A small sound classifier, trained from scratch.
Training: muon at rate 0.022, batches of 256.
Rows from block 2, named by matrix and row number. Each number is 500 + 50 x the weight over its row's rms, rounded and kept within 0 to 999. All counts start at 0. Numbers have three digits each. After the name is the row's rms in percent of the matrix's.
# conv: width-3 conv, dilation 2 (model.blocks.2.conv.weight, 384x384x3), inputs 80-99, a 3 kernel for each
conv.119 098:474503448565505434486552537510418447608425580486495577455499374537444478481488520528512480512474500473490517468522501391464548568532499415367570510466572532521613504509556475537416
conv.120 098:534436508500501485455590408513527532497323469583510478457542503535513444517566333386529555557467449436491562469613445503439545511484525548542537457491448525532562432520395390515652
conv.121 101:501460440529531540558390474475472496492590558550506486518481398570530476452441494583527357444529433501542461572500381591523412434546524454486487457489485510426551498552597405471509
conv.122 102:617496526567471436485448450538577517490511458463455435553433531500500465501546536521438537558437441497553476479545436589473422514407494544468391451450554510534488606482463518403448
conv.123 099:482542461539458486417527492491496516577444591570452466461504510514461574512550585477505547457479571462534472559494479477492472547444585532536511575464628423531516497500508388470587
conv.124 100:527539564395562428513504554542505529534532495489645457507484547551492538492522390492512526492461509531499530509429443446532499466527521482519437464425544515473563526668447442485428
conv.125 097:501384435588494465498493434563554419443472437491464541492462579471452522471501560482519413533496515449453552506625548539523432561495499517448388551440490527505485470479499434528388
conv.126 102:482478450469518456623474417486407497514421539430476546509544446445548365424509475580453508575431464435527520550556506540561451406494480515545506586654432478528398430552485527514434
conv.127 099:513443398573467421486500538482418473462481474497536494534578521533535547572522547485439469491482507459597520489612420546559409495484463464579498461439564484493521545532549577548459
conv.128 100:405479452423439514534532480409487371658532510512464531405534446579536435498489420486590517472501498495501427501480432473545483431517417452502600488510551492545429463454433523571414
conv.129 100:580513584446489523438502499650466525629461406489489563520452567464520440489559517495473540465425443422553539583566486532441581456514520502522607435595470496538464551575477460527497
conv.130 103:483451466494533551437543493501423491510504544468537503505507466529446523469458599441574536495482449573487479493534576461451518471539449481441517414475471547456508515428446424502579
conv.131 105:443509586482453491518521543515469434549587480508560562442447496488479480494510510473539501502463411462456461522508566518425582463571497490511529493470576592424385474442550508501466
conv.132 100:494567507481540495476577530415509526430520580464544438462489480496462534590498446510530520486432474594556427492584498530418538475469518514512560479602561450501453459450523582581419
conv.133 099:488495481430587449438367417486519450557495557570416505478505460499545510376515512402468494498428466503472409488585556635571495588448473468436505510500597520507481521531472430468431
conv.134 095:540550515430600442510587469534493576568602554480521475431531522562519576461593570508457547518486545484493542447445474562417420499498516467419452515523389546384519540542425479524552
conv.135 098:466537419458522516493457508511440449462422513539564516454478530480511491465460513574470500523500457635571440556445522540532482482503499460540576414549494509516515465437485470474515
conv.136 101:464418443595614540482424577523540504424458512449419523465473437495492456454583507511489523494466527522570511487533497487468433533561419349494499501558534537478556498445568467474444
conv.137 101:551541482461513434489457474502384542622482527407563542493447561487486427552402509506543547460458478525451499540519466481540475544507535471538379440529644565531521534410475465430519
conv.138 102:488489498520456402528477493530417452450464455587528499495558484505535508436437451412470560583514501509418474488462464399510519527431442523447444438485406513603446547577525500486491
conv.139 098:449550522577522427420492551482474561494507459444469430478439517499384514471504542408545444501527564482509579502407507509573552435537432478566542510468462543523413499458531560448519
conv.140 097:503512471519445474523560429546499659440499492462507573508535444447410429484559529451511525470558472413496543516504544509445424491649599560463498455557581464546595470426394497498413
conv.141 098:458528515459446520489444539579605437433433401535375574420476571570529531461496489535460487521544484492589453514522584527423578444532440510437500475417479442502515483583394539481421
conv.142 101:493481561509490532445548516464327528475518575445489446548532540582561538540485579496549503452555537468418409516452534451497403428495495513515472502451541456420535479506505536459586
conv.143 100:525570477527620496498559453469533448529468510537472541583540517454538535464523506479474455419431599451424459607524519476490541431465534624469515598511438451533471597432467526458538
conv.144 103:507450520462610561503514578482548472523533444471617440518522525569486493487587519599503489571465449418366396459521588603467531515557495485535559429527502591511578492474404435495448
conv.145 104:444551528448488467488505480421548537561558482496497542559516534548456447357492456382530620443433533473492424437549464454495484495506538465422569475564545558480563549498542495440488
conv.146 100:575516494490508451472595462526538468490517555490414563540512498545500504578460522446513506564575614528452539502472540544563541522596466448511442470523516489449489602459493450486477
conv.147 098:461447478410477485478600464455595495490510536489512544516438471471477410540502579544512486429531400519503456501495515478517447415529557486602489495519418488476474479553489470592490
conv.148 097:518497488535519498470457554453359479415477540456500478472477505560589560535468506425452566442483465418545537489544634599456502542486466400494673539389537455378454506448556568429501
conv.149 100:455439505531481517524497514448458495454585499494574540565429559521505471497539501505475458509466541495524444445490520527552416474510527480509454468500467587438616439494499512461595
conv.150 102:505467443485541437503544495465424466586508562464505508522478512564447583585456497506503494476501446560407467582470582515435617586439421511524522495415471494475476524468511529475517
conv.151 101:524501498546493447408473546552483505398414450484566485522574491472553487397536571538498543450508474504485465474537490470397520497490442420444479409485447579453526507575522438483504
conv.152 097:493516434456571560438478573584578506530534435506447493503477524548522486443451502565459484529566472540536489371550528626471565522536431536522454579534483584526571510466507489491497
conv.153 100:495470507562472513529505432483575454553507491589574529519602533435544531449523500474671488490481494533627507511501603435551590416431478446522568445508578493519521556433420531513452
conv.154 103:503466514473509513462459539621492568481537493447479571446474431535469440518506540478497526478498459512500519435551496523516485453500437478540530643555477463513467573416539500555546
conv.155 100:519599521462487499509500471492482463476513482485466559476516561597572514536544572566475468535422532517446557504490501494479536528424544562409520571561541501462538478432580507530505
conv.156 098:561487584517507443529517540555508523480465548474460364530517459458430555464500557384518490456460559503516484582520495578472511530520537534500437439606526530545479561533531520445511
conv.157 099:486424468526491468570484570460560590508517498503533468469526534536547478517515445513403492440542458536483515581489489578422499473494462419490483465587441559549473492526517470445469
conv.158 098:571453546558450492658508406518557536489538535449541562578406468436519519516512563529527487490456536378402467527505536548413471462495446552452464485495416517465518520495448542486418
conv.159 103:465502504492485587504487607536544548426386437452480552509578492576479465383515453472568510637523544519548466452450473484414504574431522432407597395490449461431412420444574564512459
conv.160 098:456493500489409442435510431494447492506453407461551527574593592525510351554413573387542497471369580531558376482575517476444513511493499565604497580494372497540499479498376541555491
conv.161 101:456507510519489439507500495499475491521351569624409537468649556441531536550498536508490458476486428468528548549546534523444472425481583493480463419430421509473540438522480535583420
conv.162 100:477453439414461492569426514409633428537545509473512574575556376474539448477427490511468536570524437442465476440455520439571478507524472503438508495408513479474517482552575547579549
conv.163 099:490466446481508478544422474410568592485501544562436475515532513573406505424567524384553507477447531466412487430428525588494510501542472474482509427426587435500423492537534511469593
conv.164 102:488470552476421513582475567518519562559510496453467519599506501540484490565521436444362503450512520589532509484501470463493510510501504411634399602562465572417480485606476606416538
conv.165 102:439538507489466424476505451519495432426562503519479471575490532473466529451433495457452483402587494528537492502541567427468482643490475474448481508440474505608511495570531519494425
conv.166 097:498587577505536499555540466571522532518394554462499490507444433537402503526509518471489438382439560477571489557530643463517411506507490432522462490441440564461491501467624538532493
conv.167 101:426451553423485612563413480529524484447490511433532524542457536499532568591516547477450541586538523497553580517502493508419511503553445511535514508466545577370425447466407450533593
conv.168 099:571537540552499557572463426436570514514428500435488458579545510427515554468507579499473444410492491460517400495497575425601541517580572413552503474604531409540606455453528517494443
conv.169 098:479489581496557505612506496437609458556535510503531501473525394498557563444564466474441520438490496466469435544487558495493498453515428435437437545480418424500532514441458545484499
conv.170 097:505463517498442579522470508494438398430609545506465455508533497513561511414475512555481480498480570480394410483451495518508533466530495470511442515490466320509541498516560536504383
conv.171 101:523591492419550410546487553601556472500396547434556518539539554551500484517485488559541434473487525437500521591575596517500496431501513580477470451504477480534584516446400494574384
conv.172 098:521524578398460592481490478521493546533540510493495424507440488505539529454530649482510589542576469447482588509508445477582557521543538551556516438553526581512456490562506551533435
conv.173 103:550572517535503566550454419442449508561433567478473530479448575493441585583459509478557569411505469416463477456548458677530409509478539449482486477499536639638467531492610493448577
conv.174 099:539503525500457495466529523449497476437552530484414510485516537522417565517500476470520577456517513610406424522499500452456409455538474504552487445560472499552458476535444519601511
conv.175 101:437444484586540551455545399481502500589515514496457604493501405403456584504476559559496491506472517461582453479581533440513446456582532456467466429443583514517360544369469477533431
conv.176 095:437495472547452554493486465471499514624461512509631501475444501526472457477529438494516481490472489556416593490496468508498422520483518473424386522521582586500536471513470501510512
conv.177 099:467537509483526429371509533533423445524481450499474408475534462486524529429467520474496511472499505467434535496454490528656579404440493569468489549520417496500559516520497475497446
conv.178 100:561430410490353604429558590451392483484427426475495524530529495422428511444427513491432415473536525540560584535518519481514476500493402440488563432550504429610575485491513460462555
conv.179 096:491492549439534550507506520533406486434521375500460530524471490575580479574487456532583550525510556531478402511486469398516502478592538555572525499614452401528590419468452442521510
conv.180 099:467440515549449529612446432575559537421453545548514510539536447448495460432497551473466580428467440501534406547526563535433510455474537520386526515516471457497526445451485482453471
conv.181 103:524555569489510478480499456481537442468587503489572435569431553507432517513510452453472533509414576445522471448522466512453449473521534500465441529429410432553507453557433520467447
conv.182 100:471554551457472562518550471524549556540471529556480531442513532513511552414513443446480467533512522532517543494603487468510515502523496416450469500377392489532539511464552496610458
conv.183 098:473565517447502489521420464544563467464471578507547590508504448457415391470444455495528516455457557533463443533564454496516536470502547599495505615519548582476471551448550521508580
conv.184 099:498553463517389524513487417532546590555493640405520540497505492527496489469529470430654481424498466568525500561608514474436515509471463475522537391500479570468525546497503532500477
conv.185 100:504480541517539456397527451464431537393451476538489492481612445579572480549415539507404473570532518521502481513506458539478482403507585585502517445448470591517461455453568530514476
conv.186 103:521499506541386545479444614586449443426536562444528431469453656554429477533460517432495538472517531493499469456465491593524531487536503400503641510420513556476467466426559478501497
conv.187 098:432480498517495547472463474503495626547506550497556509527512517548471470534464542474475526491411460560441450538499405565549522516443433496481509488520597513368498459433541595395454
conv.188 095:512521428437500430500546495425462442436500595516506513411505526446474528415519429531494524495540477470548440443515467471415531468452495431543545580471522602430402480549509403436409
conv.189 098:462548545520524483457491494509554501411374607468480506508480502524506476442599503433506407509372473467474528534452525431529505519507473550562452469519507527498674490441533519522552
conv.190 097:466479607462444588511411540524539489490537497491511538460488439561471451560406554423499466516370594544534341595494578460474506509510540523542543543451510429533493461381540546486447
conv.191 099:562428571418511513489492508507502502402515477447511511491574513491500453583531614442504465593510470459560453483455520421536556543509482470436519505543612528490447404537527452539519
conv.192 102:445480467607517502523585466576476468616499469464552501515537533531552415513499438432477437527470471426419530534515555528505603508561436531507484565558517444445497437513480513439554
conv.193 102:494515336490557488460585566482475493543544489504500518413450477466477426421508529504449629517430458489498414518465446462460424508417520460512406552521436524493537603405436604576429
conv.194 106:466456544485469565522417582510482526565537585484529441492474503458475482439495515444488507489518623492567458500433434426456472407515557498427594432533581417496522513489499416543649
conv.195 098:581529488452550517515495544464504585480514460489592434446521448556591439530402460469519531470507574558576587508532476598442446453481540477442472489594423466518517449553565366559542
conv.196 100:463550548511460552532504337506503446497557577541532529484475536564486525526497426552493458522543527564505445506488517434510539486538560431419435439438437385450439356483472467442543
conv.197 101:473534550465446458557517518467533520500492508609595461456479575471602580512452452456505504473460450507552540553471500567490550547476514501534490438429449560541560630440544448418489
conv.198 098:584551607444487500546503432478566505462424484524493559461575471485498496534505557491508528437558473548590519507479443417474474525497478558497392543360429521508536452480519550513382
conv.199 099:524523507599580562434518488507492495411390376547454574414482533531511481484474436558595461481492441507559472502504525501470487490535504434371465512463444523568493603471584569501467
conv.200 098:573601491451542437554519459442522503503670496496570529575601468449563573414516464505512524441510528442549529547519509442488457467519683400503556486541508521482436542459430510459476
conv.201 102:610547470464457523484500475455489535513432449474464508415524474567473488501522470486482538479463541439460418460514510421482525437421462549531490448557589419601448542567519433419412
conv.202 105:542483390527598499470506513437629489501424456461465545459495476484476416497505492484544438518508505475421522487576517499510456471575447458533487525516462534472503556464456533542561
conv.203 095:489534574486345576497551496536520533526569491533449486497503458561466392583524630549443531452458360500515383452553513549583615532493491555423594552522569522473579474514581657417448
conv.204 104:515597584511580440493460501441571483523524478551462458527458476515484477464518469490447470488466540467479436526543582579482402479486398553501491580530451436541551478494467471518496
conv.205 101:493502504444447559478536503454521446515591531483508476492546533496533566427426479530491460438511478488484528522482518493557545511434488504450550571485439539493442507507436478496503
conv.206 101:518427434444474533430525517423531533602521468530560473416504424414443459498481562464434559446448436526467384446443492453484449465447514541526521533601477530582500485437554414562501
conv.207 099:552433531494519583543483480533509565450460541538578428537517441522570479415504451481482436475462474542489514509412417473445567480533545571451573406492460468561487488584520547453474
conv.208 097:498456554469469493452487532526426439525471549496547496558561448494500447523450476425485523472428514527420436484524464498568497475456643570505492573411492495409393476442435497499479
conv.209 097:512498408451531547541538509555454563478457513516425524533430465456428480502413536520486457568398523480568591478550491536547499564444465558579567541506551605543492548484565529515378
conv.210 100:439484504434473546435543538480480479457456517521434478395596493491535465553503533594532489428508491552489517435508548495455442493501517568472515536455506457506547441433537463468512
conv.211 100:478442538414405521501546477480503600351463523487505500515440508465506494518466529560480559495516500450451531487482498518535438426466563442519538523612512610513465579527560461517519
conv.212 099:542540417528511432460482538519532533523584578467459497562494470479504531474474524488570484430485410490556465472599618510452461472436513452536590562512478477504513605550455412493505
conv.213 101:429451669460519433529452469505540466541461405557535456497468499468461409477387525542455551536465495502438514485492435472483529499495570436376436422504450550410454501585482542481492
conv.214 098:538545505490451378564536557514494427405509533496535492602514568483471607517547524534460504426458486529474468505500587489518453547438478414392335465520391481524495514485346543549451
conv.215 099:571499446466551475519461499531573402489558494421551510545516602532508524476502470451418482560484418487472505492452570461457582481447531493590521480490496562556481523547436485539464
conv.216 098:551500538409460492520455424557498465557482472466476494469562479532458555460522520549569477510513543415472495561457569524467580485467592392500432469528580457420515488433571538551456
conv.217 101:476539565478506535447502513562447426493466534523505505507475579488527528505439458474482444443467559493523502462505505435506507493474498668463478523490556500489477541552557527479525
conv.218 098:468569564594428485466552455492399504620473415500520486569508498458494483530467497520540454558516471424436490487481513473455562520504496585485471422562459495469458466503563490644441
conv.219 103:653512478526453505589438472523488526528492457463599503579417532474545505427545571583456509499472418461470570497498519432531504467519510466547459436397517536389467529521462537462390
conv.220 102:524445405565452447507448507575394525458510464485488489468419594543464593439500525563519524397474551502489445417558539521513512379524554578525606432544583518548470526444486468594470
conv.221 100:502509483597494529499454468438444525606516551437476465564550441517529514572480458459453441473414467526523523498530473468519577471491526428539515480537470557444568421475503489511569
conv.222 103:509523568490525596564411519429477532478464519530406495461487503522418508567530519441418524565496438443497430532418549499522518570522513521444411485503490428521553558589509515436509
conv.223 099:557568481531476527459453539566531474443536496417468549459504480404384498517507574543502525441509473525494459447491540457544426440491462440507457430695499498505473528590485576488416
conv.224 099:458531603537473472463462497487574526554464529522493510469431506461537586509393484427465512452456453507479645467536502547579489480489494439570585560493531523500529468536519391554458
conv.225 101:511532543520612563458551489462498594522485465484552520452516500544453451502531482552498561515462578524481496437536432520541577427545538538433483512515554499424636534537511479533490
conv.226 100:405507409530481500496483575491551540578611522470486467582467419394509429511486578448428563568598466505454519497547488463440536552510467507507448522507443552523517471481525472472550
conv.227 102:461513435370452520406465507514506485501559497515510542566402462462494567453475452502501527539565447526532512426503573468471535435534530511519506441460513449511653483540437501524530
conv.228 097:518499486432558500645416422534443446497534504488523444553497436483511522502428509610443604494526449435580570443475495586475496488468485628389429476482505531486509470471446640491514
conv.229 099:523524431500526485430496521572557488606462428549475477532585499496533542479477453438439434522558381562469532465506491574529460513506497517480522514605504519433511541400403442481480
conv.230 102:479516581495450440438472462526518518438496481519460423427415496516453563515512550567534536488434467505492442559512528461514488461474476542501463508546436399431494496499498609538431
conv.231 105:542505526540520504516554566375543558417474511500521630392525560507441503519469552438448539437593455418602458608477407479503429570503470556619467444475467535478488509567472574427511
conv.232 103:458470520469484543579514488568480515486554440560519555519461477457530521470480549490532529498505581498581476553495540405467602524526474559584535470538468481463448476485431482535487
conv.233 101:479480531542542492538493423575525458422405382548545412541458559517460491515520487550401398433451474565499499447526496515571592501505564565501525533515506461485496511571506439563496
conv.234 099:562501592527472526415440547465473497494520536597495452407465542466448523481520400439497483481513551574496421460462518444464470481494461588458528550443598513416498554569513451464464
conv.235 102:438458494547454562442494432525513526396529500558460507578513485522546464466472547493517494499467600524461552524427537530510424496490618515629513425425527491567533530425590452511443
conv.236 101:486484474512448477464492424426454600480592415574441542481588492551493510456468528383522461462482533524414558478425523391530573557445524497515455585508580489545500430513487442539571
conv.237 101:584455417475444445480517451476435425571513582489537483495404495456501549537505486480473559523455436606513493548542526480525540454510514474480471451452541419512393491435460405498581
conv.238 098:553564500450525474514526534487538510464491546494553565516501544506494578527403555495495467501539455547537406518536450597530479482510446455397529515486415550545443485554587479477411
conv.239 098:465429475491570503520586630450444433540500449449499497515455479510488469422515539533420435545448416618444596514461553526558503481434519426542569457451458484536539581471455543558481
conv.240 097:562456461531574401473443558527427495428490511561523473418433539534565506635450524557489501491463514482519519441428494470581482482407478438469465474438526471469534534479506561450489
conv.241 097:447493562455512535551438420444499513524399486472501619603568532467554500493489456578447488458480533589507449602611492484501519498542528542504432537497493526539544457481583537449484
conv.242 096:500582552547523484507469644497466602476519474547512489483512483526517482488483375486465569457455488457442474490516437437517563409519521480634484441487416443457520470487517653549616
conv.243 100:506586510559477544500524562534400512414424510517507450486572452503511474544397490511462484478461471506544543434531482478551423489467509475466523484484525452469460519533515563511584
conv.244 100:507527556518528440489493499517460420624590545448501445549548438467525533448486498504479472519529533519501392521393450484484567441568452473476484479488482556425446554522491518606354
conv.245 098:499477443498370469545508572453468488535494448518504478530551483534460503385516504459491477547530499382493434448449437452513490441550530432552502458608506429549543512532610456455523
conv.246 102:514517574418504480524463471430525549527525557478485510598462452410498459592416498479412526620475542434481396568513513461466595508510456488476539582432462570513654473559499468518440
conv.247 097:532553538568510429469555506527434395633493489439457511518514472452511466485511536513450414563522449470478477474539494532530492503496445450485551591447463506427425564447479545506479
conv.248 100:547535463389413466574517486461514602545540457476530515474509470529513511509528465489531417468490489496539486454507526502478504557517462512584602403455444405536533461456445557552469
conv.249 097:529514474553488513497508429485466525488468499525438393511488526544563497543435521573489514432425479565485550475559501500547447476516509444452576469406426477621476591518539586553405
conv.250 098:558529590512529501565514454484545555470478541438480448515553415494568401510467472516486540525457447494451567460545397447421501510490505475553554632539536556400599480433499544567469
conv.251 099:502510404555564496544567468575460486456590583513491558384672584507515453549444521459518474509585505598471450454481535445524500547549537470577483555574485509509449567459519457526416
conv.252 099:599508470532538445437472428455515526507434501548498491466499539519518497484486412478467388566449478438478537475437512525509469471508495511592541433559491408483476486597501505460480
conv.253 096:428534483405420450470444569496422459441502549539483495375484586469474557491534471477504543549446502468532504470506447525476495509464512539565474452397475441443511437522497466542592
conv.254 102:426507490514424423477540451444498495401443436527470410477438569504423497546564414486579611593526487555516621517511476548519430507530434500457522573548452557433398565493556476569421
conv.255 101:460498424494526555585475492460569505482488474391619489489479478407495545468491411587407456478462530513393450460405520352476539502486519616502525554636466506622532515531467628544565
conv.256 100:437465498504487441419524543444480584540583508534463488443549502396456465375500439485610464468417479394471545482610458480545473482512495491480542482485488533430455434542472388524498
conv.257 098:536500450468506419481533495444544456433496592459550513555466659506533573461472489473472510487498459627511484473433389510442421485499563524584475530558428483445473501545445496522464
conv.258 098:520393491341486528518496498482512485427548549459488487484621415464505490519495468604430432465451443536453453464535459568468516536458484574562510489536400445511565577440526464483497
conv.259 097:441557533525507496441500548465466511502476540453523507532509503543481471435470498425436555492476541489536483529557539472531532516472526576579471608486497505491541479469547585480487
conv.260 098:600460498508475467508466463493579373565394520516499507466413490448547413483476541543477466532409490462469507558504538521458482435417450453483535424509516442601526520435465513507435
conv.261 105:478482459463564658440492422491450590499541500525450455498385514525478597543590453439497436494573605522554420496527544464495467438547578493615515515586536478504484479523435436567498
conv.262 100:438445460540509561441532540481485462514498442513457538500536573491449391516518538533467530505498531453500511446583508503449517494491492511395471472450478584544475526497516512439444
conv.263 102:413554488456458546478477526436515478479407507559515462448546516596478492444547535600579526474536586533439472433532459476493483538514538494476502443442461409487564534494489491529515
conv.264 102:565558484524533562481484454487575458425565534479530511491430502522497493532628472492459502404496454433496522556464534539530544513535436448544505431621559389524477551555482459454499
conv.265 098:459470492454509516527544462488562484533541533444476546412500611447521482520477462528533444518386531563377488405445450517489501533455486471515500463572542515510393488475506482490468
conv.266 104:399512479488468573433405566563544499411508485530430506460494456528502463414486515531403474594441458489510327347430548528466506447443488505447478525506546428525653606566453537453484
conv.267 100:463445475477576613534485559554432464628438498512493498446366408465473521485466543512450541481540492575562432472543516534475492530497440466528531470580562522522489603474518498473514
conv.268 098:593563512504481459504621475561527480548500478562489560510496487515501539452492580453509534451617492472490468489451464492532461517455495530521565567581552511552517535431502455477455
conv.269 096:427522439530516518511552521536528493387452424431500413499523545506504524480526540550633512510518566485520471557499459472490450492542501421545461388477389485587417515439431585502545
conv.270 097:476401423453420502495464554498525526522457500559451523504472563405516481450459534402493519478439497494582493498574570508538422471515438502470467456537406493582402484501503537536521
conv.271 098:486560482494520477477459474486543483480500533473501522377433530442451409512452418519512523551549448508400521491495479581443501488564509485516530531488416604518406461458462520525556
conv.272 100:443494479559519500562514436388534546428501461543535506482479491472550529538421505500510495558501496443538486518505554502481506516460517434559463507505462720470394477404505454545557
conv.273 099:518502441513561490424444550524472385433459509531460505406477555478411468497494472493509452487560424424511484427619457585532494492530523611473548521464520503418500549476578555480489
conv.274 099:496480492496465530469555522512490580440469490443556501521569518541421525397450526436497555525514517535439486509525469459464549491555545419354426451434405512452457491523516484489504
conv.275 099:460576583497461531490530539425461595459548453477431544420524514486507428468526513571419585528425546498389480381488531367465565503485506466523588443487547500497432442549488449473422
conv.276 095:583510472472576453511475539508524520529482492566539501569517498556485556377567468630375534558446446495428495494488476571534524477498507488498441462462478401579535429616412597427574
conv.277 099:545536471478456501522406496421498505525468472482530515516468444517516553459555513458439540573477441435551644505561383581474470408498556392494608492499491515518468435482484484426614
conv.278 099:605478478522408444433528519497506541514589478417479529623503538446529488461502479406449488508455503499436494548576568492524465519454537512466476533480468474431524474441497515426490
conv.279 100:441524608521433559430471588429442507552514593456459473512479508496542463433513540492440527467386531486525548497449536498510455471454499474567527442566601574424481521484529527645471
conv.280 097:481439471648434465533580494524537558464479519535521597457496470518481535501478473477555473446507537542415479511411536482478416413461512455418574446527534545534485456500527484588461
conv.281 101:505459541516505498554549490545463407368498585327490480559479448552500523467480481507419497477564544379570509533433440455569394458605481508563418586455522499492520451515498509449515
conv.282 095:491472402564515455531487473525545620666525485560524539501446380539574437575487429484467544512475411459405429550427491500446446394562490498480489539550469469562522441520473411535544
conv.283 100:462499503549447458525511408555490446534628492464448500482456491470511470450534573525505377550578424524564421421402508540471467510548549459490474535453412451517552532518507532567482
conv.284 096:513489448536576516554479496541480578530353473515501396454591573484583528455487466621471359521499503522517544449537521541499551489490504528488449549500486536548587524528473434514584
conv.285 100:458514509484477542464486494486498549402442467592493530438484515485456527509464569455472507436510429501477532493507660467450533436470481490505446496483423437497539566413492561494524
conv.286 100:604475452530612511524407636289546543492397553467519523535522560459505479532551527541506565504506499583449518460461523432550484518574548501358498491597594420628496454563500434550487
conv.287 099:520567444509485516498507537423487422548523567547533436432481513447512512510523488553421453567458562487506537504482498491598447507510514425501559500578511428494468486566586508490530
conv.288 103:458390491527499529496491458455483486492513397428495477407552540416548490500437514499569460481516500510468483505543414422463489532460456595572405515568523498489373496498568475456540
conv.289 098:425524484518537532557420530484546465461558557492497557483444516502457501508494481550527518535516468522524425528443466491480493532565482503507542438467599567474515438465510497515556
conv.290 098:433538486465542494538535635564423473521466493483533514479542481527533530578419525588601503482437631457497567455473482472500505502409545479455480390497527425445452449436518438501536
conv.291 099:554493528554446543491604481539443494464490520493588521493525424456521461555507534536532455429491479512543484530606568534435495625486466540492485346553482574495385573515532413527475
conv.292 104:595414540386441585595456541390491476474531497491484498658409635476481472562499493558481523525465498603423450494401537429520452521531472551486502624518531512545525534461468552462556
conv.293 102:485450466472497559421452551535478395547437519453453403506549597512457421451396533508603423453492572534462426447454487490377464478501499491467402357439440464553387442564486478549563
conv.294 100:454472604466433514518518613518439480472467434499557426457472400419469431472486434425475513595506515514516557525510455419516388542532486523519429532583497532546476515517584489495512
conv.295 102:510513534532573567495502486575471513514476537446431437488491483564548456579497530504491473527387460528540482487497440571452493469525422485497433405427564530464529606496494549555458
conv.296 099:403563470517438518487547443524437468579438500444517514481423467466522455612415445385435513446511507511454496508444557422657452461499529559530394529552483508532459453501491415429547
conv.297 097:536458466474530511535563527482531456506466475577434469526459472385457479505511531549530522440519521460409619501552470516537519426482488523485556507421513451409533496431482511553428
conv.298 099:499503578520418424533469430486525533552505537440412496428494602494458513530450500538493431427505459508525427513488526567528497448495542548480476504482490365584485554486520526444358
conv.299 101:485537538520524494459449480558544400525538451547517406439505545457476588450541530537437403513537481542512498588477533574524522504475437521501571620509418495539516523493537457489477
conv.300 099:595582479418649386468513492380527634427569414495492518518506484541575486598462594454512514498454458566415550477526517514603488476401449506399470540468537455507562540546590483473495
conv.301 095:500514362400538525513463483582440453500459439457549563517527442529531507552533498523538544491448434491606548542497440484582482560520484556480444472399432553529368421511515529447620
conv.302 099:536538448442553387463472512442562512688492518532449406484564502478465507455526445535517483483491448423452499526552448552547540471549583471487475569520617475600388540652534515446573
conv.303 099:524490534476465547476444405464525496492434505443531423460445562431491509373451429575519379500520488560494497442515495522531573464444516468470494506449513585493448625496468483600430
conv.304 100:601502441444531438536461474491546441462497497495474481498549545491517511543533339468534534516502556503449519449508439518606455476501537582548581520508476486487489452506499559491509
conv.305 100:503613470509494446494467511414415442617478466417455520534495500496541546559475497529578465422547562480539402440414454421439590464453483436514511547456492500468524367431556654438631
conv.306 098:547432489413458448498583422458499517557542536556524454561468433457449532530414438516481420455425489533442469409502506462542565562497564481444501439466464420489526568419521494578457
conv.307 104:522535445491540411495455409505489531570515487519475419497506523472399480558476522491433509534433634485499496516423530540326499512563468460440548486516438510476493430534430492501473
conv.308 100:496410483520472486518502520506491400430567503552505501386493447478531522504493489542556498529496451452495465541546571485513567546396465456575538596599448534573535483465407479521446
conv.309 098:512465478543521396459507560544412432416552574515514449492547482528505499495441451450457491473475538497406478516466481584561530543447602551473418513580462493500576483461516481492557
conv.310 103:522477589482422517420551475465573471553534522501372478525567547479472502597563477465523455583537406483360533510534495531513493487487512514582511481513458506512563443522506528523436
conv.311 101:520499449546546451467508493474525501502496481511558391507442507476565490455473513501470424513570463454458496555524424516539509545514498466504510571359529514529500488452533529546500
conv.312 099:526514472432537479507449541506513523521475545486473491431509594499469593554456525404572564542476478592556511503531569479489524455481479528377560565464577475482574520463518420459447
conv.313 100:474507479475598489450568517428620511576420549481454582445546386483514508483547502474527470497556465579439539602582421350441534452512522551503471543575493408484519583378499529580459
conv.314 100:461499552483420528524524448463495548441397478524511433494524590545512594501501496512532497472522540405572434514519476509497517443592467544450567487399566405422579575573582497478465
conv.315 097:603490463543500434504601478595508493500571567474532402496482482554484521515576505485554484591517531456464529516493493502507558500490550454472465431466505468623561491545567376509556
conv.316 100:509508572519456480456439509463454431598485476447511527606431454428425528515481486529466546516539472492480492552565411432588514585529516471528487501492493502549496438465474465511501
conv.317 105:522496494553470451597463501568493437428469527488435511454572534499528544544473424501538524529433426538535510466434508506473523524483585619567559603503511480425617474470457387473613
conv.318 099:526466571515467490543495520435455525481413488490477537410424527549487598559560475595588505530491536513443397441452449513443561369518487586490412534510379433565439482508464530525568
conv.319 099:490483488549490472548559460539565500465510444518516518482539452566524490454494581494398558449489490432490539461432403503525456485488540484456528540413473589452508479509526485511458
conv.320 101:516432586460467518496427513502502416508483494496526536573618460430499486523441548486469414527459574465457495465438541459484585586448436446558491480490546538506463436443560497505586
conv.321 098:483473507530458429500483529504492477458614521535500526606509497484505476569498512389482562541445447527544527518486514579466421420528425566548449538456478450532500513509469479497450
conv.322 099:533486417462451488579509504491493397525518461495447439438527531434559498586494437511505495446512499500523506455468488487548500511480563486557411629390454495503518471468521486414469
conv.323 097:438480531459398403487516550571463483481451478538566507451467552546466529491511440510560588508482495589548506493464506422569490477566483555450529497515462459496513543440441449511442
conv.324 099:550494513637491420510560501524515447502527516578506526480554523493495459550527410421521511480456560468540483478531474527459518494490470530528440494480550472582420453537485527413512
conv.325 101:525538415554496399513534451534427478547548513483579437519433493450546530428425481547463438513494478504615432484567552507525458498459484535451454532468518476438504491446416493462560